A small masked spectrogram model, trained from scratch: encoder patch size [8, 16], encoder layers 8.
Rows from block 4 of the encoder of a small masked spectrogram model, named by matrix and row number. Rows with one number within an expert belong to one neuron, the router's apart. Each number is 200 + 30 x the weight over its row's rms, rounded and kept within 0 to 999. All counts start at 0.
Before each expert's rows are labels from the 100 clips, of 14848, where the router gives the expert most weight on average: "responds to" is what is common among them. Only what is clearly more common there than usual is listed. The data: synthesised imitations of 52 everyday sounds, one a clip. In brackets: how many of the 100.
# router: router (encoder.blocks.4.mlp.router.weight, 16x192, trained with AdamW), inputs 0-95
# up: expert up (encoder.blocks.4.mlp.up, 16x192x192), inputs 0-95
# down: expert down (encoder.blocks.4.mlp.down, 16x192x192, transposed), outputs 0-95

# expert 0
responds to: siren (100); signals (100)
router.0,219,226,245,177,201,220,195,217,211,236,203,246,174,194,204,192,181,233,223,220,240,171,170,220,180,175,177,219,195,218,225,181,196,199,190,137,153,237,176,154,189,199,229,216,220,208,235,195,229,250,197,196,199,178,206,161,233,150,202,209,225,172,216,241,196,199,208,216,205,210,188,190,161,216,194,237,179,312,190,208,224,214,201,173,244,192,218,235,182,180,231,194,233,235,203,289
up.7,204,256,160,225,225,248,170,197,212,239,236,189,162,232,164,182,127,172,221,211,192,210,232,160,240,195,128,207,191,119,168,195,239,163,190,216,185,203,226,191,220,183,221,197,251,111,216,191,189,200,201,197,169,243,180,167,226,181,255,147,198,265,240,149,168,222,177,194,264,192,212,158,235,235,202,197,199,232,173,198,219,196,211,221,149,189,204,198,148,183,218,227,190,216,230,230
down.7,191,180,199,226,214,163,198,213,180,180,225,195,235,252,213,207,189,203,212,205,164,245,214,238,192,219,194,183,165,245,205,207,235,190,187,202,180,286,199,201,163,152,146,219,220,211,189,189,201,145,215,219,223,188,195,208,124,246,165,215,154,168,98,196,214,190,224,176,169,199,197,261,206,187,215,171,199,159,276,182,186,214,182,193,224,141,158,153,183,218,192,178,125,236,225,184

# expert 5
responds to: engine (74); machines and effects (74); white noise (30)
router.5,239,174,156,209,179,190,226,181,274,146,157,200,189,153,210,214,256,199,251,230,172,197,223,189,192,164,221,257,212,186,185,185,167,237,247,187,232,157,257,233,228,180,218,195,163,240,144,215,272,182,218,254,190,179,172,169,175,211,209,226,189,203,224,201,184,244,194,191,100,201,181,228,206,208,186,238,192,215,214,153,167,224,211,208,234,202,195,188,206,238,233,214,252,223,199,177
up.0,227,217,222,232,248,193,222,203,156,221,242,252,200,186,151,211,219,184,213,259,220,174,157,238,116,223,219,187,243,217,228,223,160,172,262,207,219,187,225,222,176,217,184,225,206,178,203,147,219,225,221,184,217,265,208,184,217,175,188,194,201,148,189,216,295,249,219,150,195,249,186,223,203,214,215,189,184,212,210,205,192,201,172,141,206,174,195,198,199,223,152,186,194,165,195,166
down.0,258,214,243,199,167,196,155,216,170,171,213,147,265,238,194,228,173,223,185,232,220,190,189,245,207,184,188,186,176,222,219,210,202,195,117,270,163,241,223,214,226,206,225,189,162,201,254,199,198,212,245,207,167,214,205,173,208,203,163,115,217,167,236,192,211,224,217,196,229,208,219,157,217,210,278,216,196,235,232,164,225,176,254,291,198,234,200,199,202,217,198,173,205,145,220,230

# expert 1
responds to: car horn (35); barking (33)
router.1,169,175,203,147,186,204,167,220,244,177,187,278,261,225,171,189,187,214,246,264,235,197,168,195,152,197,178,224,248,153,204,167,212,201,204,226,248,223,199,201,179,165,193,240,154,215,199,200,215,192,239,236,168,177,160,251,178,185,211,165,163,267,271,189,248,213,193,184,185,202,210,199,192,188,141,254,225,186,213,229,170,232,222,180,139,206,194,243,149,177,184,208,143,198,165,189
up.7,273,193,203,151,222,207,164,209,142,185,203,194,173,157,176,177,163,184,246,250,238,258,155,235,206,213,225,231,159,178,181,246,189,260,143,207,255,184,171,182,182,193,216,247,178,246,206,223,175,203,198,199,188,205,189,175,172,175,190,250,214,253,184,173,153,214,169,189,211,256,191,179,189,192,127,224,209,145,212,207,172,228,174,244,160,121,172,196,210,192,207,212,195,228,193,168
down.7,205,218,125,233,233,200,248,224,236,207,268,189,212,176,180,238,218,209,249,239,173,220,201,201,245,243,201,196,164,213,198,174,215,207,200,163,137,271,163,219,227,209,192,194,239,191,196,165,260,154,246,200,178,158,188,242,179,199,223,231,184,187,257,233,215,182,247,195,214,163,191,191,200,235,162,219,194,218,187,179,139,211,216,159,243,202,214,216,175,213,188,210,207,228,145,218

# expert 11
responds to: engine (58); coin spinning (37)
router.11,236,198,210,192,206,201,177,156,219,156,195,272,209,176,194,175,220,157,180,240,171,193,215,192,205,212,207,214,218,193,161,226,222,231,227,218,225,184,275,173,178,185,163,204,237,241,171,202,196,210,192,200,180,164,185,224,176,261,218,231,260,227,196,149,218,172,182,222,231,199,166,204,255,220,277,284,239,177,172,167,185,169,197,246,159,218,221,214,219,203,164,203,197,213,132,185
up.0,216,215,210,196,189,208,188,196,167,210,237,231,200,233,203,222,172,216,193,194,186,174,206,224,241,180,198,217,170,147,176,200,202,219,213,141,219,201,210,194,165,159,212,146,206,143,183,177,234,188,245,234,205,227,171,218,207,127,173,176,182,139,278,203,209,273,164,169,219,204,222,209,152,242,168,171,160,190,213,158,155,241,174,211,193,216,199,203,162,187,217,201,166,236,202,165
down.0,223,199,192,228,185,203,159,208,201,151,239,204,130,206,201,209,246,181,148,163,229,218,154,163,233,191,220,237,140,181,194,238,232,212,190,154,226,191,232,239,204,247,230,200,261,243,213,187,163,220,133,152,219,203,219,200,227,201,171,186,239,192,205,183,223,193,184,197,240,266,245,151,181,174,207,207,218,206,214,179,216,208,215,201,183,234,143,156,184,291,228,175,231,184,164,246

# expert 6
responds to: animals (65); howling (43)
router.6,216,144,197,235,180,219,220,189,178,185,181,184,236,252,179,195,194,183,204,120,175,241,253,172,205,179,155,221,244,241,175,223,199,193,169,172,202,172,171,235,157,254,222,165,141,140,233,175,186,216,169,240,191,206,183,195,197,224,198,180,184,189,260,218,204,141,246,221,212,168,174,230,157,185,196,146,220,160,205,237,192,236,194,186,156,164,165,200,229,207,184,186,230,179,188,202
up.0,186,187,230,162,194,221,194,193,175,165,152,198,235,226,222,187,210,208,260,195,200,200,165,194,266,191,191,197,218,201,165,242,253,218,182,229,266,215,249,213,227,203,196,224,149,162,270,184,216,184,194,175,173,190,199,191,221,156,193,176,255,194,193,195,208,237,143,287,174,158,233,175,144,173,196,212,198,212,201,198,191,204,208,192,174,141,174,236,193,196,195,225,185,178,228,221
down.0,147,197,187,204,219,178,193,200,204,188,281,170,162,177,166,233,190,212,179,228,167,244,199,187,182,228,117,221,193,187,245,131,156,228,226,162,232,212,156,211,175,221,178,187,176,214,191,179,180,203,156,180,255,203,192,128,202,225,221,264,169,219,199,207,182,171,206,224,198,213,139,172,212,191,218,237,196,165,171,191,220,202,226,195,191,203,217,171,180,211,228,152,202,202,197,179

# expert 7
responds to: reverberation (99); text has "room" (99); text has "reverberant" (99); hammering (47)
router.7,197,198,200,212,244,207,232,215,195,203,225,163,159,191,206,217,230,178,161,203,170,234,204,173,186,266,240,198,210,218,210,122,192,156,202,242,195,203,229,163,239,207,152,238,220,167,182,187,221,195,210,210,223,194,191,233,179,212,179,210,177,164,242,210,176,233,182,204,146,267,220,228,146,253,227,166,180,204,171,211,204,214,230,227,223,214,241,203,223,216,245,182,241,228,184,196
up.7,223,228,209,198,223,224,210,212,162,185,185,206,210,241,218,275,197,230,168,223,228,205,240,177,211,228,196,184,159,240,245,201,211,214,233,243,162,203,251,223,156,208,224,229,236,203,171,179,213,216,139,199,220,183,209,177,219,176,165,197,115,184,230,270,178,211,171,226,250,225,186,202,214,205,241,219,148,134,179,230,237,179,274,164,197,196,150,227,232,225,226,204,206,203,209,255
down.7,164,174,211,194,164,173,200,181,197,231,192,174,211,209,228,200,156,183,168,184,200,217,186,213,177,220,172,232,223,151,163,188,255,219,212,141,227,196,121,207,162,174,199,160,199,233,270,232,167,142,253,214,227,197,168,184,195,257,229,169,245,192,199,195,210,232,196,161,157,168,191,166,230,163,205,199,186,187,186,198,230,201,227,240,178,219,221,183,157,161,187,204,201,168,227,198

# expert 4
responds to: doorbell (100); household (100)
router.4,205,187,169,216,153,203,140,199,146,156,172,178,209,216,227,180,155,194,196,222,202,283,195,247,190,232,209,171,226,206,180,227,205,208,185,190,153,187,190,230,251,244,242,219,229,206,166,182,154,203,222,165,177,186,155,224,223,193,204,190,211,222,190,153,214,114,161,183,272,199,190,226,130,258,237,248,172,217,176,213,199,228,212,125,216,197,180,202,239,213,154,213,199,207,172,199
up.7,221,255,219,139,276,245,174,204,195,213,173,201,157,194,170,240,221,192,203,190,237,227,168,227,217,178,175,161,219,164,177,214,229,185,192,201,213,166,245,179,229,191,181,128,111,205,207,220,183,232,143,185,205,246,226,217,231,223,234,218,221,239,184,178,186,151,212,213,191,174,205,196,226,203,193,241,177,207,190,220,244,208,215,197,174,166,147,207,209,205,190,233,202,215,184,254
down.7,241,264,226,206,229,191,208,216,231,264,201,151,234,173,239,216,206,229,223,220,250,184,145,204,219,209,238,227,230,168,180,175,268,194,193,214,146,165,188,193,215,164,146,174,240,256,219,163,199,180,150,177,221,191,197,251,225,184,186,237,200,143,236,175,160,194,160,217,205,177,160,175,194,171,206,239,225,228,208,212,189,195,211,149,188,268,250,198,217,221,181,150,236,218,218,241

# expert 13
responds to: waves (68); nature (68); vacuum cleaner (32)
router.13,263,200,205,182,196,224,233,190,200,178,258,207,163,207,217,198,216,172,205,243,249,251,222,207,190,198,147,195,195,172,244,157,196,211,159,209,232,257,203,232,148,158,200,203,161,179,240,168,150,247,159,262,218,154,176,153,176,209,202,188,217,138,182,223,211,219,231,245,195,184,245,264,174,224,219,213,200,207,168,211,168,171,205,250,225,190,192,174,222,177,177,231,161,242,195,186
up.0,241,219,205,152,131,212,185,208,209,222,225,217,176,220,174,241,206,271,277,178,194,264,200,244,227,177,186,196,218,199,198,187,198,201,219,248,275,212,164,189,207,239,168,188,214,221,227,180,200,211,190,201,148,146,169,235,186,186,170,223,171,149,180,235,207,196,214,192,152,193,223,165,198,225,242,140,242,177,175,201,191,236,175,284,185,165,239,185,138,219,224,128,226,206,196,161
down.0,150,188,166,211,213,238,161,273,249,173,172,269,232,211,237,199,190,174,168,233,210,143,263,182,232,205,259,264,175,189,194,231,213,214,173,157,196,224,225,238,150,199,203,186,209,204,255,210,246,195,215,219,182,270,213,190,186,231,157,170,206,168,235,184,146,187,196,163,191,163,231,203,217,196,164,188,166,208,205,189,196,235,163,146,200,226,246,153,262,228,223,187,233,238,196,232

# expert 8
responds to: stream (100); nature (100)
router.8,200,190,219,171,259,190,148,275,223,188,200,238,191,210,214,191,229,184,196,219,187,195,145,205,169,167,216,187,205,242,179,208,196,162,172,170,164,158,262,255,187,224,216,237,182,197,233,217,222,209,264,219,167,224,225,193,228,189,238,253,218,176,142,215,249,200,239,196,216,204,221,252,152,218,192,219,184,179,200,277,250,199,205,253,194,169,143,207,178,167,181,148,213,167,160,229
up.0,226,203,226,173,136,187,218,193,262,191,216,195,219,164,154,147,181,190,178,155,229,200,215,197,201,184,160,183,236,231,190,215,216,198,187,192,196,184,182,196,148,200,199,174,312,203,167,152,214,208,163,250,209,221,223,207,210,163,216,201,199,198,183,187,179,252,174,188,212,197,199,222,271,192,166,200,204,174,199,178,171,223,186,248,183,168,209,189,174,178,207,201,234,241,210,213
down.0,229,190,183,224,239,146,205,214,208,144,196,199,162,122,195,161,177,254,163,212,191,142,178,182,177,166,231,207,227,201,256,187,212,188,179,139,209,172,195,237,218,179,188,233,185,232,181,146,184,229,174,176,240,206,189,188,214,259,231,210,230,193,210,181,191,220,181,201,160,234,189,192,181,178,207,213,203,240,159,186,199,254,202,196,165,190,220,253,160,232,209,221,206,245,226,218

# expert 12
responds to: crying baby (67); people (67)
router.12,226,186,213,206,171,180,249,185,200,197,186,214,249,162,193,221,225,236,190,204,272,171,189,239,206,102,193,187,202,204,243,215,245,251,240,166,200,215,176,190,211,161,222,144,169,212,196,192,221,166,193,147,211,152,184,178,188,175,182,140,232,210,189,222,231,215,158,207,202,170,154,161,174,228,179,196,191,189,159,180,200,186,154,224,223,211,230,173,178,234,240,202,271,156,236,207
up.7,271,195,198,201,232,255,184,214,165,206,190,274,192,164,117,220,172,182,216,185,222,172,225,185,181,243,210,210,222,206,219,192,199,198,200,204,171,193,183,237,190,201,166,249,170,187,193,211,201,221,181,181,199,239,285,195,268,167,201,191,186,195,107,178,216,193,203,176,205,197,211,217,270,210,253,182,244,226,162,249,222,181,192,183,163,186,158,227,230,187,211,166,211,275,217,213
down.7,228,244,197,176,168,169,169,202,244,224,186,163,180,192,268,141,217,253,251,207,180,226,182,187,184,148,168,227,164,170,182,192,221,221,189,229,231,178,161,172,191,250,267,170,242,240,199,179,199,197,182,208,145,207,165,172,153,168,188,223,169,211,250,204,187,157,217,187,179,179,178,137,145,240,221,238,161,233,233,196,201,221,226,215,169,193,193,155,220,208,240,240,155,197,196,251

# expert 15
responds to: laser zap (97); machines and effects (97)
router.15,173,184,216,189,219,186,201,147,234,221,219,170,184,217,261,173,181,180,231,139,161,207,200,207,153,212,186,186,176,186,187,212,205,204,243,182,243,198,192,218,171,209,192,186,233,165,234,196,179,193,209,188,247,198,159,223,242,234,163,229,166,156,186,219,202,234,193,195,210,220,167,144,177,214,163,181,174,194,247,193,209,163,226,214,230,204,176,164,200,198,153,211,205,189,222,228
up.0,161,184,215,199,175,172,222,186,195,216,249,196,170,238,224,168,192,198,237,214,202,179,175,158,194,232,236,232,160,172,138,203,177,212,195,155,213,186,181,209,191,173,163,182,232,211,186,127,191,206,221,197,160,210,238,209,212,219,218,184,190,250,204,150,222,225,170,249,253,208,199,197,202,252,203,196,207,156,162,173,171,171,174,140,237,240,178,204,231,225,231,232,182,179,223,256
down.0,242,182,178,243,201,148,198,172,234,155,146,224,242,136,254,206,178,196,196,184,202,208,220,215,273,145,202,222,224,241,233,182,201,198,169,218,209,153,268,195,209,192,232,224,216,166,187,224,195,152,204,193,193,173,135,172,234,173,211,272,242,161,199,223,210,187,203,156,185,213,168,216,244,191,171,227,195,204,176,161,209,231,258,170,208,161,237,197,197,204,214,192,220,196,200,172

# expert 2
responds to: animals (100); mooing (77)
router.2,214,189,240,147,176,177,202,224,181,209,196,212,209,229,245,227,190,169,229,205,261,256,186,187,191,188,231,243,204,210,237,264,193,189,222,185,219,212,211,179,175,209,256,234,208,267,181,233,216,261,201,276,158,211,126,159,207,236,192,231,231,160,205,179,186,135,213,211,202,201,233,149,231,180,197,156,195,210,188,199,199,179,244,221,144,174,192,164,188,200,209,195,166,173,149,175
up.0,181,223,229,203,182,171,238,238,204,198,176,228,188,177,177,182,214,202,159,223,225,189,179,157,179,209,172,174,186,208,141,185,200,155,209,164,195,180,165,183,189,190,193,185,226,210,267,200,206,224,193,192,167,188,190,164,237,195,183,232,179,177,209,172,231,168,223,182,217,169,232,180,234,214,167,244,216,162,160,209,186,185,190,214,183,185,175,182,181,198,234,214,196,240,250,165
down.0,181,225,212,196,192,256,214,177,184,198,236,166,225,249,216,241,201,221,201,205,174,235,226,201,138,182,240,276,195,232,204,214,218,222,209,234,214,226,169,194,214,242,173,200,185,179,153,202,211,131,178,174,277,231,242,183,201,195,215,198,222,208,146,227,174,253,217,202,140,216,176,162,227,201,219,193,220,218,253,228,210,204,271,180,159,160,267,190,260,235,170,162,156,197,147,249

# expert 14
responds to: people (51); footsteps (35)
router.14,189,187,202,193,159,161,205,219,219,173,189,159,224,168,191,228,230,177,241,208,215,220,185,183,279,199,225,258,168,205,176,205,173,152,162,209,221,160,175,190,235,212,187,122,160,174,156,208,225,233,162,209,209,187,175,181,240,237,262,224,156,234,219,224,197,179,199,233,227,168,234,240,249,200,175,207,193,184,223,209,175,185,198,128,153,195,251,204,230,225,206,182,194,219,207,213
up.0,246,207,197,190,254,196,217,203,193,233,202,200,208,216,224,175,167,205,175,243,240,248,236,212,222,218,163,194,207,198,227,203,249,152,133,234,188,202,139,202,178,194,202,184,190,212,210,145,190,261,170,208,186,194,198,204,220,163,172,195,171,183,203,194,131,212,210,221,180,231,192,205,193,250,185,228,226,216,194,200,156,144,209,206,139,234,262,242,229,196,175,232,186,226,177,178
down.0,194,212,199,218,178,235,169,232,203,200,228,172,208,198,278,224,204,177,209,203,182,248,255,230,158,149,213,203,246,146,165,207,218,216,181,204,232,194,168,119,134,165,229,210,235,191,185,229,193,121,164,200,199,265,272,187,142,232,222,201,146,219,208,215,179,178,169,179,175,199,205,238,166,214,240,231,191,228,215,175,196,219,204,205,239,166,244,192,197,182,155,208,123,212,145,167

# expert 10
responds to: text has "noise" (80); household (69); ball bouncing (28)
router.10,184,254,203,196,214,175,212,221,230,142,208,203,194,182,123,140,237,210,221,213,234,241,231,185,180,224,198,155,177,201,137,255,205,184,224,178,164,227,241,204,176,140,232,217,242,246,202,169,225,178,264,187,240,188,195,242,218,198,203,212,174,261,217,223,184,166,186,242,137,244,215,225,164,220,202,235,157,204,228,168,227,218,204,189,209,189,230,236,140,214,167,220,198,177,111,157
up.7,175,184,242,202,200,221,189,253,159,184,219,219,195,152,204,181,215,217,209,192,182,204,211,205,214,158,186,186,167,170,261,191,236,202,202,209,206,154,180,256,228,176,203,218,235,182,175,236,192,194,189,213,211,217,251,205,199,218,155,157,157,160,205,229,142,221,233,156,211,175,259,237,132,200,207,212,199,207,184,180,179,204,222,177,163,183,187,180,203,203,240,244,222,236,212,158
down.7,177,246,201,206,161,214,234,187,202,200,200,202,202,212,164,187,215,160,242,157,206,177,201,204,141,214,192,187,127,190,214,196,206,172,197,191,223,160,189,200,231,187,180,267,198,167,235,244,243,221,194,254,143,178,266,217,181,217,183,251,185,237,205,173,181,228,139,207,254,227,228,213,182,209,207,172,268,207,188,193,201,214,181,239,239,183,159,221,222,232,175,234,217,236,243,164

# expert 3
responds to: crying baby (55); howling (35)
router.3,230,217,178,209,179,220,206,245,163,240,190,190,179,238,250,217,182,241,221,211,147,236,219,233,187,191,210,239,225,202,224,179,175,212,183,198,185,245,210,232,225,151,209,205,260,214,223,186,215,197,130,150,183,162,204,207,211,189,218,183,179,219,226,220,198,185,244,174,207,227,140,206,203,215,230,192,212,270,219,240,178,191,220,156,181,189,291,192,189,186,194,143,189,208,297,174
up.7,204,244,236,259,249,139,230,229,204,144,200,221,177,165,200,209,162,198,194,236,184,163,207,165,197,175,192,222,230,230,206,157,186,172,217,166,186,209,128,193,183,216,196,187,224,213,252,213,239,214,192,145,197,231,259,240,281,134,182,185,208,232,202,174,189,189,187,179,135,199,257,196,197,160,175,217,181,154,208,234,217,219,192,241,176,187,166,214,181,169,175,189,245,204,119,260
down.7,185,192,228,213,221,193,184,217,154,119,156,187,203,171,195,148,200,198,177,152,226,195,247,170,235,248,225,246,188,225,106,249,213,207,212,192,174,271,181,153,205,220,220,197,188,219,219,237,186,170,199,220,147,168,174,188,220,160,191,199,190,230,222,207,194,195,165,205,190,193,163,144,169,220,176,173,220,187,231,243,203,174,159,223,159,118,189,212,212,143,200,188,259,206,222,184

# expert 9
responds to: rain (89); nature (89)
router.9,213,210,230,213,193,207,190,221,175,141,164,216,229,170,197,227,159,165,182,223,151,233,224,223,224,187,170,217,202,216,198,208,213,151,163,253,212,150,244,183,197,152,152,208,212,219,186,199,260,236,157,190,183,167,218,213,169,262,150,181,98,242,165,215,199,169,208,184,198,166,185,214,229,202,209,201,206,168,224,178,177,176,235,241,219,260,240,171,221,201,171,229,221,190,160,229
up.7,193,240,242,186,250,205,209,153,192,195,150,184,233,196,218,181,168,173,211,121,173,197,184,162,198,209,148,224,218,179,156,209,249,194,255,129,214,208,216,191,217,189,236,185,210,243,208,183,171,273,192,212,187,225,230,167,223,184,156,223,184,261,223,211,218,189,217,206,187,238,207,143,225,151,194,236,243,210,209,200,203,205,194,141,189,223,250,222,163,200,201,258,180,180,184,219
down.7,235,208,135,218,151,233,178,180,168,181,259,165,145,221,238,225,246,223,171,254,215,236,184,233,230,167,205,195,226,225,262,184,165,228,159,259,198,212,236,210,211,263,202,206,201,164,211,189,239,137,179,147,204,208,182,151,171,205,230,186,198,157,190,190,166,196,194,209,185,197,194,198,180,195,192,203,220,203,212,206,229,203,168,229,234,152,192,233,209,216,209,188,204,217,262,171